config = dict(
    arch='vit',
    model='image classifier',
    dataset='rendered made-up planets',
    train_examples=195000,
    image_size=32,
    crop_scale_min=1,
    horizontal_flip=True,
    cutout=0.25,
    targets=['phase'],
    num_classes=4,
    norm='layernorm',
    norm_position='pre',
    activation='geglu',
    mlp_ratio=4,
    head_dim=64,
    fused_qkv=False,
    bias='all',
    qk_norm=False,
    layer_scale_init=1.0,
    parallel_block=False,
    inner_norm=False,
    drop_path=0.1,
    patch_size=[2, 2],
    layers=12,
    width=192,
    positions='conv',
    pooling='mean',
    register_tokens=2,
    loss='cross_entropy',
    init='xavier_uniform',
    residual_init='none',
    optimizer='soap',
    beta2=0.999,
    lr=0.002,
    beta1=0.95,
    shampoo_beta=0.95,
    eps=1e-08,
    precondition_frequency=25,
    max_precond_dim=1024,
    one_sided=True,
    adamw_lr_other_params=0.0016,
    grad_clip=0.5,
    steps=7500,
    batch_size=64,
    epochs=2.5,
    lr_schedule='step',
    warmup_steps=150,
    weight_decay=0.0,
    adamw_weight_decay_other_params=0.05,
)
Rows from block 9 of a small image classifier, named by matrix and row number. Rows with one number belong to one neuron. Each number is 200 + 40 x the weight over its row's rms, rounded and kept within 0 to 999. All counts start at 0.
After each neuron's rows are labels from the 100 images, of 14976, where the neuron reaches its largest size: "top examples" is what is common among them. Only what is clearly more common there than usual is listed. The data: rendered made-up planets. In brackets: how many of the 100.
# gate: MLP gate (model.blocks.9.mlp.gate.weight, 768x192), inputs 96-191
# fc1: MLP up (model.blocks.9.mlp.fc1.weight, 768x192), inputs 96-191
# fc2: MLP down (model.blocks.9.mlp.fc2.weight, 192x768, transposed), outputs 96-191

gate.651,172,265,159,191,278,178,214,279,176,242,158,215,220,167,219,143,303,245,168,197,229,241,293,206,282,164,226,130,189,196,228,225,167,260,167,210,157,235,167,185,219,193,243,206,151,123,192,207,227,194,241,156,180,222,213,232,232,202,197,224,177,237,227,202,276,124,213,193,165,239,197,188,243,121,168,212,231,219,177,235,222,168,179,171,151,202,241,154,146,159,241,194,201,236,219,259
fc1.651,228,159,125,237,193,214,224,178,253,234,174,132,183,208,219,140,261,227,246,149,207,192,307,168,283,176,214,178,163,122,194,242,210,201,207,221,265,273,211,177,216,153,198,200,211,154,118,249,275,149,221,269,179,210,164,246,227,147,240,211,214,255,245,213,233,159,174,142,177,298,184,197,136,206,147,233,190,188,225,245,134,167,176,171,190,170,173,196,134,150,145,253,289,241,186,237
fc2.651,203,193,219,165,204,213,209,197,185,227,179,162,147,242,174,184,173,183,215,202,176,187,187,230,481,190,209,235,216,230,228,210,207,169,211,0,190,192,211,217,229,185,177,181,220,198,230,202,166,171,252,216,241,160,202,176,240,199,156,210,149,196,240,221,200,214,186,178,228,199,237,232,231,218,234,199,181,216,177,215,218,250,180,231,187,171,174,226,215,206,183,221,199,180,217,212
top examples: full (98); polar caps (61); ocean world (42)

gate.181,191,196,171,175,198,207,233,161,187,249,142,189,228,274,221,191,203,203,181,198,241,215,217,150,188,279,135,238,177,210,219,130,204,219,178,281,259,173,193,194,209,199,147,222,167,213,151,246,208,162,180,129,175,170,200,245,265,130,255,155,106,200,190,186,286,267,189,155,270,256,263,229,149,181,209,158,206,162,167,225,158,163,240,223,148,240,255,238,167,196,205,150,185,199,271,206
fc1.181,159,197,201,194,159,166,140,126,273,134,194,189,207,199,223,165,172,237,177,208,262,219,170,239,201,215,222,274,209,208,263,218,222,230,185,213,237,120,279,206,234,163,149,191,121,187,213,147,171,268,117,141,229,160,207,278,187,194,170,253,208,210,230,255,140,186,230,248,204,164,177,126,235,184,263,207,176,212,192,214,262,262,183,109,211,177,137,201,209,244,238,194,237,137,191,186
fc2.181,164,224,241,236,166,197,141,141,154,255,177,245,152,157,159,218,161,168,206,260,199,186,190,179,208,145,205,268,216,182,230,221,210,160,178,9,236,158,211,244,72,156,221,190,210,190,238,199,200,132,121,248,264,232,151,215,171,280,230,163,163,198,180,110,217,252,123,230,212,163,233,192,251,181,208,198,133,168,229,174,274,205,226,186,185,210,224,166,225,187,191,188,222,206,184,178
top examples: full (63); cratered rock (37); kind: ocean world (35)

gate.617,218,272,200,224,236,231,218,84,241,237,228,180,162,240,202,217,213,229,142,147,130,181,222,108,131,213,157,195,220,273,191,164,143,276,210,155,273,245,180,197,139,241,194,225,213,214,183,217,183,156,181,253,245,198,154,200,230,233,163,237,218,238,238,184,142,152,222,172,237,240,195,284,194,214,144,149,165,155,252,217,186,192,154,193,243,196,256,175,252,195,187,266,223,232,240,255
fc1.617,190,269,230,275,259,189,209,182,168,202,252,143,221,211,181,188,233,194,259,100,234,155,250,212,198,229,133,170,184,208,204,247,162,222,212,196,155,156,199,120,228,254,214,218,228,173,191,253,202,139,186,167,231,254,176,177,180,232,199,221,174,235,150,202,158,141,270,253,152,252,199,269,121,203,121,220,209,114,188,135,147,227,161,157,231,179,172,152,140,189,150,257,140,215,215,223
fc2.617,250,217,249,247,210,148,217,217,223,231,213,152,269,228,205,137,230,179,183,191,230,147,245,243,154,229,181,152,177,207,157,271,232,165,240,175,177,163,146,129,226,200,253,212,260,179,263,235,218,185,229,231,190,177,217,148,248,152,229,202,198,170,184,225,171,172,278,178,145,161,193,273,222,106,256,203,165,252,253,204,130,199,220,180,243,242,232,157,177,213,177,241,233,205,254,197
top examples: ocean world (69)

gate.746,141,175,141,241,172,206,289,212,253,167,240,257,176,216,236,185,267,159,208,165,253,138,188,224,179,177,221,266,214,237,239,237,255,169,173,214,220,200,243,208,221,142,177,255,156,224,166,242,136,177,181,145,269,153,206,180,202,243,228,211,244,198,160,221,205,190,245,168,253,218,207,219,200,235,199,170,235,132,282,145,288,198,158,111,184,250,134,262,143,223,171,188,165,230,157,209
fc1.746,165,189,182,221,191,258,215,219,163,184,170,263,61,203,234,266,188,266,182,239,224,179,264,219,257,153,214,160,210,170,157,214,213,196,179,212,236,126,145,166,235,223,208,242,232,118,184,237,203,232,203,221,183,224,225,255,218,274,142,250,214,185,199,232,198,159,245,165,151,129,245,251,143,154,183,131,168,114,321,163,173,234,203,107,191,182,176,158,221,191,197,229,168,268,239,202
fc2.746,288,239,252,253,147,170,183,246,215,224,205,219,223,226,172,212,121,171,212,234,234,218,211,179,207,184,209,205,101,193,231,220,200,208,297,234,253,207,239,219,234,212,269,204,171,215,213,176,151,195,145,142,204,228,163,203,136,149,234,244,222,211,257,167,166,268,200,225,254,136,210,130,184,152,178,260,234,179,191,210,242,258,117,151,250,158,165,257,161,220,216,256,239,185,202,196
top examples: gibbous (91); glowing rim (68); cracked ice world (32)

gate.558,235,196,161,210,172,235,264,198,144,246,185,161,168,139,186,215,263,143,210,253,204,225,160,150,198,272,235,137,191,236,249,171,207,184,125,171,235,232,222,198,154,252,212,163,164,177,230,204,270,172,256,146,126,183,191,251,154,246,260,210,158,198,205,192,256,175,231,157,204,198,168,223,230,136,240,241,186,184,200,183,230,228,237,253,156,143,194,253,209,134,211,192,169,156,267,255
fc1.558,203,268,141,200,139,196,143,200,126,200,238,226,171,165,161,150,180,222,244,236,223,168,155,186,197,121,174,166,188,258,152,162,218,147,212,167,228,209,174,256,138,184,235,216,246,200,224,156,148,174,188,278,192,182,156,265,213,220,242,138,205,164,160,211,123,210,197,242,143,223,176,190,140,159,177,146,259,179,190,275,169,234,251,183,181,181,232,218,252,174,273,173,185,116,206,188
fc2.558,239,131,240,247,178,162,177,169,221,264,209,157,159,249,154,167,228,180,155,219,208,176,293,236,145,175,178,210,265,244,252,215,161,169,156,277,204,172,169,258,206,167,221,272,272,187,219,220,195,217,201,201,175,190,244,160,150,194,220,263,243,163,208,266,171,276,250,252,152,248,221,205,146,166,206,211,152,159,148,268,172,139,157,155,168,174,145,176,235,226,181,217,131,194,207,271
top examples: ocean world (96); full (96); rings (69)

gate.199,206,217,175,154,173,255,256,243,251,254,194,217,250,173,166,244,214,182,98,181,161,129,156,209,202,163,152,92,156,238,237,229,174,198,255,187,202,214,252,244,194,218,269,188,208,285,195,214,209,132,216,188,156,173,235,153,198,279,161,175,195,282,264,179,207,206,206,219,225,130,264,153,210,207,101,174,151,179,206,254,184,170,212,228,179,158,231,207,130,203,171,153,204,190,261,191
fc1.199,228,270,213,213,127,219,226,205,270,204,268,171,179,229,217,129,154,239,197,191,190,187,188,212,230,213,231,222,193,184,270,172,219,226,263,227,106,189,208,267,168,195,218,325,150,225,200,226,159,179,228,223,273,148,173,237,156,171,182,204,234,245,188,237,143,181,141,218,178,237,252,238,123,270,207,239,162,229,203,185,235,202,255,148,268,199,256,200,195,174,212,200,190,192,170,216
fc2.199,255,154,235,207,167,249,193,201,164,175,195,189,249,103,260,281,182,204,180,180,186,199,231,221,290,236,251,248,226,311,149,248,238,155,226,165,219,216,156,204,176,241,168,175,262,217,229,115,107,236,196,170,227,190,172,199,225,263,318,230,162,190,228,187,133,240,164,242,219,230,159,234,158,151,203,217,234,238,249,198,203,199,199,219,196,218,183,222,177,236,233,168,229,176,199,194
top examples: ocean world (90); half lit (78)

gate.693,162,201,191,256,227,194,154,182,162,169,246,189,139,181,259,297,220,245,216,214,203,148,188,223,182,190,217,249,230,138,286,196,228,175,193,201,239,182,179,191,246,207,145,149,209,182,206,168,153,201,146,155,235,161,224,185,183,229,145,216,268,215,202,223,176,197,185,229,184,191,181,255,212,185,197,213,196,190,174,223,240,297,205,149,274,220,205,180,207,212,118,258,230,188,236,213
fc1.693,281,133,231,158,211,163,220,132,202,244,143,263,226,238,207,135,232,178,174,214,156,169,224,164,210,177,228,141,217,255,193,212,189,251,121,212,204,189,242,216,248,170,235,231,173,263,130,172,226,188,214,210,197,253,211,245,219,180,223,211,198,176,224,253,221,187,221,167,172,261,229,153,241,156,217,276,162,207,149,228,185,107,125,231,158,217,240,249,206,286,232,203,195,223,206,171
fc2.693,177,220,160,201,177,179,204,234,209,232,268,136,244,224,167,193,160,154,185,141,167,200,106,155,247,163,173,207,218,246,193,167,202,200,186,269,177,205,221,243,221,212,188,183,129,213,203,264,218,201,195,237,236,165,244,194,245,256,221,178,198,241,199,159,258,185,250,239,236,266,255,245,271,270,240,204,207,149,177,141,121,192,118,263,139,243,156,176,203,200,227,172,236,231,201,216
top examples: ocean world (83); half lit (71)

gate.460,270,195,208,183,161,242,263,230,194,230,265,192,249,192,157,168,184,164,254,194,174,148,188,222,206,168,220,119,206,282,235,162,199,189,162,161,277,178,253,254,205,217,183,161,272,188,230,189,219,203,178,187,208,232,246,199,245,207,125,225,83,223,234,181,173,277,168,181,158,155,195,193,191,268,184,198,215,219,214,182,170,141,262,194,164,219,176,197,234,206,160,186,274,251,211,224
fc1.460,250,178,253,194,253,145,202,164,281,227,199,236,147,237,250,163,163,212,218,138,161,189,251,262,159,143,242,194,236,159,148,227,258,197,107,177,202,264,198,190,216,215,254,195,199,152,183,260,241,264,226,176,151,215,246,222,225,149,202,196,176,241,254,206,187,152,231,180,121,182,164,199,222,202,241,173,228,190,261,241,239,224,177,179,199,274,218,248,195,259,202,207,253,250,199,213
fc2.460,247,227,179,239,279,225,162,170,180,230,228,216,211,167,117,260,197,202,128,189,199,260,119,176,211,132,196,239,187,177,234,197,156,223,193,206,233,157,140,221,173,201,222,212,99,158,166,176,278,251,233,231,199,135,212,175,236,233,211,189,240,245,180,247,273,173,193,280,267,250,203,188,214,153,234,151,243,175,300,276,151,257,249,265,271,187,199,200,183,154,255,163,164,128,203,169
top examples: gibbous (97); rings (86); desert world (36)

gate.549,229,191,181,239,207,185,240,219,153,167,188,261,186,145,266,236,144,138,182,208,133,156,223,161,125,216,240,171,182,162,233,180,123,263,180,227,204,189,214,178,211,125,254,119,192,257,183,190,169,205,139,217,210,180,164,156,217,214,141,183,285,234,270,210,228,246,200,276,240,253,238,180,187,216,198,166,276,175,221,193,148,255,109,268,250,242,260,197,176,151,161,230,164,203,171,197
fc1.549,218,152,205,148,245,236,244,228,174,181,266,250,233,146,149,216,151,182,258,265,228,200,212,273,271,210,217,238,279,148,176,179,115,200,186,165,196,203,263,226,178,206,200,138,208,163,216,183,216,259,171,170,185,212,112,262,224,195,226,146,217,168,275,171,199,204,187,215,201,218,121,145,167,164,170,188,253,197,141,240,188,210,211,123,119,225,177,179,143,226,257,174,189,212,208,171
fc2.549,165,201,187,256,167,166,200,209,194,189,154,219,148,166,152,173,158,181,203,228,169,238,146,199,25,208,162,208,240,141,196,145,179,246,182,403,167,168,214,181,248,156,181,83,172,253,146,230,260,200,143,188,175,161,220,164,208,187,164,190,210,221,166,164,160,167,245,223,202,266,180,218,203,164,174,142,274,209,216,162,244,183,221,228,167,222,219,200,210,246,193,212,184,208,196,186
top examples: ocean world (67); half lit (53)

gate.679,170,252,220,284,164,231,156,265,226,132,284,204,88,117,248,209,171,273,188,223,204,180,282,188,158,186,222,200,198,148,197,133,184,133,135,201,253,200,193,204,250,251,140,180,216,206,251,188,127,205,176,132,245,200,132,163,194,234,185,205,223,216,160,167,164,159,174,192,181,176,230,218,169,235,152,153,248,213,202,244,182,184,173,160,290,165,194,171,252,188,168,246,229,184,194,196
fc1.679,201,221,210,169,126,177,203,183,209,235,218,223,261,240,192,199,245,226,229,199,266,215,175,197,184,224,188,163,150,285,209,192,264,221,256,216,164,213,308,229,176,145,245,261,178,163,197,240,249,192,201,159,237,232,204,292,214,216,221,266,260,166,260,191,186,256,258,218,175,191,157,245,179,230,234,191,119,208,211,139,169,168,259,195,147,189,244,250,141,191,157,165,202,174,212,192
fc2.679,123,183,264,258,193,138,281,250,152,186,217,197,123,230,211,137,204,185,281,180,217,166,205,222,227,145,153,135,150,134,172,164,256,200,246,152,185,169,250,236,186,273,264,149,218,194,156,246,186,123,132,167,231,184,194,189,223,242,188,176,229,233,144,167,204,166,195,255,201,214,234,241,184,126,157,227,188,269,174,144,228,265,193,231,207,145,183,240,256,189,234,186,188,156,215,225
top examples: ocean world (67); half lit (60)